Weights of a small contrastive image-text model: text encoder width 384.
Rows from block 8 of the text encoder of a small contrastive image-text model, named by matrix and row number. Rows with one number belong to one neuron. Each number is 200 + 30 x the weight over its row's rms, rounded and kept within 0 to 999. All counts start at 0. After the name is the row's rms in percent of the matrix's.
After each neuron's rows are labels from the 100 texts, of 14976, where the neuron reaches its highest value: "tokens" is the input token at the peak. Only what is clearly more common there than usual is listed. The data: cartoon faces. In brackets: how many of the 100.
# fc1: MLP up (text_encoder.blocks.8.mlp.fc1.weight, 768x384), inputs 96-191
# fc2: MLP down (text_encoder.blocks.8.mlp.fc2.weight, 384x768, transposed), outputs 96-191

fc1.242,116,210,178,229,261,166,201,182,159,237,245,201,199,186,171,205,186,222,211,172,226,239,212,207,183,206,198,139,209,164,161,167,210,209,222,252,167,188,188,204,187,172,192,140,233,153,186,235,188,205,204,159,125,213,228,223,253,215,208,138,204,189,210,160,191,179,259,201,193,181,178,161,160,202,185,186,200,245,199,161,170,199,152,227,135,175,192,178,196,180,164,170,243,236,237,183,196
fc2.242,106,167,249,216,221,273,163,209,229,181,193,237,205,206,216,137,247,159,245,191,200,169,227,215,178,226,190,192,228,204,200,230,211,199,179,108,212,207,195,216,186,211,214,234,141,204,206,230,240,174,170,209,193,200,159,184,175,167,193,249,223,190,183,183,174,225,120,213,232,188,208,210,256,227,220,232,176,229,243,234,187,190,207,163,276,180,175,139,185,259,223,191,185,168,229,216,201
tokens: "beard" (47); "face" (25); "," (14); "spiky" (11)

fc1.484,187,198,234,187,260,194,219,153,127,213,201,203,200,153,207,245,186,190,193,173,234,181,181,200,167,211,133,187,222,180,208,222,206,206,201,218,200,181,172,240,164,213,243,262,119,225,214,203,163,208,177,189,203,168,169,154,217,220,234,210,165,175,166,189,190,221,200,227,205,192,141,248,184,175,189,228,216,182,166,160,183,174,223,201,267,184,188,189,222,239,188,234,208,233,179,171,207
fc2.484,169,225,236,173,249,220,232,190,194,206,226,178,192,214,218,195,127,161,190,198,232,184,227,217,230,237,201,244,146,182,183,192,182,228,177,194,178,188,231,163,184,183,209,273,183,208,219,216,184,219,195,210,188,244,176,210,171,192,218,134,140,180,214,253,189,177,201,191,208,205,185,142,223,199,197,266,213,194,196,155,131,212,180,230,205,216,219,166,177,192,184,163,188,219,212,119,201
tokens: "brown" (100)

fc1.106,079,191,223,227,197,202,149,186,176,136,178,232,214,175,197,188,242,209,201,238,190,229,174,176,168,199,175,222,235,235,201,204,144,169,169,195,219,286,186,188,177,189,188,190,201,201,158,170,239,185,220,208,211,208,260,200,199,222,164,218,205,214,158,185,208,213,216,175,193,206,198,164,214,280,152,167,209,175,197,229,213,228,231,236,160,210,210,198,163,246,190,181,200,233,210,203,210
fc2.106,083,180,223,244,197,184,198,190,235,215,241,180,188,225,180,189,180,233,236,229,195,218,193,159,215,223,225,166,242,194,162,237,182,210,187,245,254,224,197,198,219,277,233,196,158,229,168,231,170,188,207,221,197,148,202,205,224,130,167,169,242,180,229,203,185,157,212,183,202,178,225,159,179,146,170,223,203,211,141,243,206,206,213,177,192,196,192,125,255,159,157,211,265,204,197,198,161
tokens: "teal" (100)

fc1.317,134,193,219,184,158,163,232,204,188,237,205,165,184,205,208,182,256,228,186,179,273,191,166,216,182,180,214,218,172,192,245,151,210,202,204,200,236,214,145,184,175,243,223,167,216,213,211,276,184,196,221,208,177,210,205,191,222,224,196,138,251,258,136,235,240,255,198,202,210,150,143,195,213,224,168,207,225,174,177,239,239,166,201,150,158,167,196,285,169,127,234,227,232,255,226,172,224
fc2.317,140,225,216,177,167,147,176,167,163,208,220,203,154,141,216,196,214,180,166,216,223,182,140,206,172,195,194,197,200,155,243,173,183,220,155,178,167,175,145,212,192,234,161,257,223,198,169,193,139,244,197,204,228,278,211,176,229,205,215,192,173,225,186,190,203,239,224,252,219,217,173,242,196,195,220,226,254,119,196,191,195,218,220,197,214,201,171,178,200,188,210,189,190,195,211,230,211
tokens: "teal" (100)

fc1.743,052,148,223,240,184,183,191,168,179,201,210,176,173,177,173,168,203,250,182,180,234,241,249,257,199,182,230,215,197,236,173,271,200,233,207,191,196,186,213,217,249,199,154,214,216,170,248,215,144,228,163,199,202,205,253,186,172,150,185,202,233,200,177,242,187,145,212,215,223,207,243,156,190,162,206,221,294,188,210,224,165,220,176,155,177,241,142,184,188,134,189,154,242,229,176,204,223
fc2.743,057,239,187,226,210,232,228,170,229,205,236,239,229,211,247,201,179,194,247,223,194,171,126,240,200,244,221,164,191,153,159,195,158,162,211,182,188,224,204,197,182,174,205,195,208,202,149,203,237,192,154,192,241,207,192,213,218,223,237,194,234,207,186,166,243,217,145,201,177,159,195,223,226,219,222,132,109,243,227,222,225,160,188,210,232,174,237,232,198,219,228,209,219,162,202,194,230
tokens: "green" (100)

fc1.356,200,230,203,204,214,185,187,199,203,185,233,228,190,209,234,147,194,191,199,170,177,191,171,196,255,185,184,251,191,182,165,195,184,187,174,161,195,152,191,185,249,155,241,156,138,225,209,160,232,199,204,236,159,247,204,175,243,248,180,150,183,169,189,182,239,216,198,236,277,137,239,182,166,171,169,186,204,185,235,195,222,176,194,217,125,165,165,203,149,244,184,218,208,173,188,177,184
fc2.356,193,201,229,200,192,212,234,278,207,217,188,178,219,214,214,257,237,196,176,194,179,163,185,171,186,208,206,203,221,175,208,273,217,238,225,228,212,199,173,235,222,188,220,208,222,201,258,175,164,244,159,200,207,210,192,248,236,215,266,206,227,230,242,185,236,163,145,191,194,188,195,169,284,240,221,194,174,182,174,161,209,239,233,163,226,222,191,192,214,227,194,267,243,184,213,252,220
tokens: "beard" (67); "green" (22); "long" (11)

fc1.559,117,224,222,238,245,127,148,198,244,211,251,230,169,176,221,210,180,206,206,248,252,138,237,219,223,235,190,268,176,228,152,251,193,184,176,231,186,224,206,158,211,205,224,227,214,174,252,182,236,206,222,201,186,206,184,194,198,190,186,166,222,184,187,127,170,204,177,239,228,236,203,232,178,174,212,168,233,219,236,192,180,207,228,190,171,210,222,223,191,146,253,212,207,162,212,220,206
fc2.559,121,229,250,217,181,256,140,184,195,224,192,191,230,194,165,228,215,240,211,226,167,222,201,188,194,206,216,214,204,196,255,213,300,234,224,191,209,213,158,214,159,203,225,213,187,189,178,150,179,213,205,172,230,180,202,205,176,224,201,181,225,166,191,242,181,187,179,172,180,188,208,229,240,260,205,247,251,171,164,140,183,237,125,149,209,162,263,247,267,210,219,188,184,204,164,226,226
tokens: "teal" (100)

fc1.600,128,231,164,266,211,187,171,158,213,154,214,172,226,201,196,220,224,230,222,263,234,226,216,238,194,253,240,230,203,187,221,201,208,196,176,213,188,193,181,173,240,241,177,216,246,200,253,233,206,223,170,221,217,206,223,201,223,165,222,203,220,220,170,161,190,195,187,168,165,254,191,257,214,157,201,190,220,205,180,195,217,206,144,166,155,162,249,224,235,198,190,211,220,216,208,240,188
fc2.600,117,230,169,246,229,142,181,175,204,165,197,147,239,174,191,167,173,187,221,238,218,216,188,211,251,186,268,220,160,183,210,239,181,215,179,175,194,267,155,171,194,230,200,137,208,216,221,262,232,247,150,232,201,169,226,253,267,171,174,266,214,185,173,126,180,152,143,194,210,260,212,162,220,167,190,201,200,175,153,187,171,243,186,211,174,164,230,234,200,217,173,250,244,194,136,196,190
tokens: "teal" (98)

fc1.669,111,195,195,253,176,170,161,159,187,158,185,165,194,190,235,146,163,182,237,221,186,157,236,221,193,213,189,226,189,215,181,208,232,208,201,239,211,239,201,150,162,208,197,219,271,203,204,202,202,213,187,183,170,242,193,246,214,226,198,234,190,189,201,194,229,253,162,187,205,216,204,222,198,209,218,179,208,202,212,157,144,262,152,196,212,214,214,242,228,194,246,212,220,180,224,198,166
fc2.669,101,272,240,208,203,250,157,157,224,185,186,240,200,182,148,221,256,243,211,267,166,208,175,216,215,176,218,182,214,237,178,197,146,148,205,201,228,185,197,221,171,211,174,182,158,234,195,191,199,239,200,168,227,172,202,194,237,208,182,223,197,194,150,226,177,229,259,153,201,193,220,213,238,211,162,253,192,178,161,176,186,230,190,134,167,157,185,227,190,167,155,252,239,215,190,201,244
tokens: "teal" (100)

fc1.107,131,226,199,195,215,211,199,182,199,215,208,216,172,232,231,185,204,146,202,182,204,163,179,203,186,198,195,176,187,205,174,247,177,220,170,224,211,207,187,199,190,227,222,238,238,197,216,212,171,230,207,206,193,196,162,222,230,142,212,174,191,176,205,170,155,206,212,203,200,182,196,166,206,244,200,230,219,205,166,139,158,231,183,173,246,245,176,142,193,179,184,217,237,212,153,170,182
fc2.107,128,198,238,193,212,206,186,211,163,182,198,217,233,196,197,177,171,210,190,267,174,232,152,243,192,200,239,143,173,188,179,236,206,199,213,162,233,206,195,256,227,201,221,213,136,300,119,182,160,213,167,184,186,209,160,259,181,202,174,164,209,191,155,192,225,253,226,101,193,226,200,175,179,188,200,205,216,206,224,215,150,231,200,203,176,151,230,202,209,214,170,288,224,249,189,232,233
tokens: "teal" (100)

fc1.560,125,175,195,219,168,174,151,160,171,223,213,172,221,171,207,222,167,184,190,195,216,173,195,215,190,211,150,215,247,217,250,175,167,197,136,191,215,151,158,246,217,161,178,251,156,144,208,189,246,158,225,210,217,245,247,141,194,187,170,168,146,212,203,181,166,180,175,198,226,143,207,136,209,189,229,251,195,174,216,235,203,220,215,207,270,200,198,211,207,254,185,199,173,218,231,190,235
fc2.560,117,206,174,214,241,178,190,202,246,243,250,199,222,184,179,203,214,181,204,193,196,235,221,215,216,207,214,191,198,182,255,193,240,204,202,159,238,229,206,209,235,189,196,258,222,188,177,177,219,239,203,186,157,208,181,183,181,225,210,159,192,216,195,220,250,162,209,161,214,226,157,211,167,280,265,167,178,214,244,189,165,214,235,204,222,264,211,153,215,115,230,222,201,196,228,158,178
tokens: "brown" (100)

fc1.656,085,240,229,208,203,186,165,194,225,173,163,183,254,270,216,160,258,148,254,233,181,212,250,169,197,241,159,193,170,174,208,155,210,210,155,212,242,272,187,214,229,178,235,197,183,170,192,204,197,189,176,258,201,200,194,199,200,132,226,141,182,150,178,195,150,176,156,211,175,194,266,275,187,184,261,222,203,218,216,214,133,162,220,184,181,222,203,179,146,183,231,202,193,206,196,182,186
fc2.656,085,219,211,195,179,202,185,152,210,225,271,212,160,195,166,151,184,181,165,250,180,186,211,180,220,163,263,233,230,255,213,239,197,222,211,203,180,219,187,211,191,153,247,172,218,172,188,146,210,225,169,226,175,182,196,154,221,231,202,227,203,174,160,257,279,202,211,217,163,156,205,203,204,178,200,212,248,181,181,185,278,171,218,207,218,211,170,240,224,216,209,153,240,228,240,191,201
tokens: "beard" (100)

fc1.73,076,196,210,226,191,175,182,205,194,232,274,223,170,291,187,266,222,166,193,188,155,189,246,179,147,195,143,204,187,236,214,142,209,269,231,176,190,227,214,226,236,237,187,156,237,196,176,174,153,163,243,229,219,162,227,214,195,185,213,145,198,223,156,221,217,181,229,175,198,237,251,198,240,206,198,226,200,201,176,186,171,260,212,176,174,251,172,152,167,165,230,252,249,212,187,201,255
fc2.73,071,198,245,153,245,197,208,235,163,238,185,167,209,137,241,145,189,202,184,200,218,213,170,168,206,222,248,187,179,165,244,181,218,163,189,241,125,189,155,243,240,187,211,182,189,187,229,202,261,192,148,230,220,181,232,195,221,238,241,241,183,194,188,209,174,141,229,177,189,185,241,187,219,174,233,163,150,170,209,195,240,183,238,222,210,198,214,183,276,224,234,189,220,205,202,189,159
tokens: "beard" (100)

fc1.264,126,173,200,240,188,208,229,138,209,156,151,223,187,237,197,208,190,193,187,203,183,188,225,190,182,229,190,246,221,165,231,193,164,282,204,202,188,237,238,197,215,203,226,216,188,200,246,198,157,189,229,212,186,202,190,213,247,156,177,187,231,215,187,218,164,186,174,198,168,215,174,189,186,216,166,155,272,192,246,202,212,217,173,203,202,218,201,219,243,118,220,170,174,212,207,212,177
fc2.264,133,213,176,198,182,225,223,183,203,216,223,206,211,171,192,173,243,199,179,238,236,216,191,220,179,223,235,228,163,171,181,185,194,156,209,179,143,207,156,237,186,208,229,212,179,222,162,206,233,169,209,225,195,197,172,187,189,210,183,143,165,219,200,172,159,224,179,184,191,238,180,228,217,127,187,214,176,216,193,221,246,227,226,226,164,186,139,149,205,192,168,174,214,181,159,266,196
tokens: "green" (74); "purple" (26)

fc1.215,080,182,218,201,134,146,216,209,217,240,163,198,199,259,232,170,205,199,236,213,219,194,184,180,198,241,253,201,176,215,184,211,203,146,224,168,165,255,212,200,211,221,200,204,235,222,207,161,217,148,228,207,211,173,161,173,210,216,222,141,201,241,164,152,210,177,174,270,187,207,229,220,239,154,181,166,234,245,216,232,166,126,238,205,203,185,211,175,194,161,159,187,223,173,237,206,212
fc2.215,078,224,254,193,214,174,214,201,149,182,263,185,222,176,182,248,206,195,180,216,169,251,237,168,170,211,171,201,214,185,251,275,244,230,176,150,228,217,227,195,201,155,193,210,204,178,170,177,181,186,220,184,165,200,171,242,212,230,219,221,218,199,220,187,181,116,195,200,188,191,277,210,190,234,182,244,132,195,199,199,231,225,140,177,222,204,212,182,213,204,235,238,182,154,202,179,205
tokens: "beard" (100)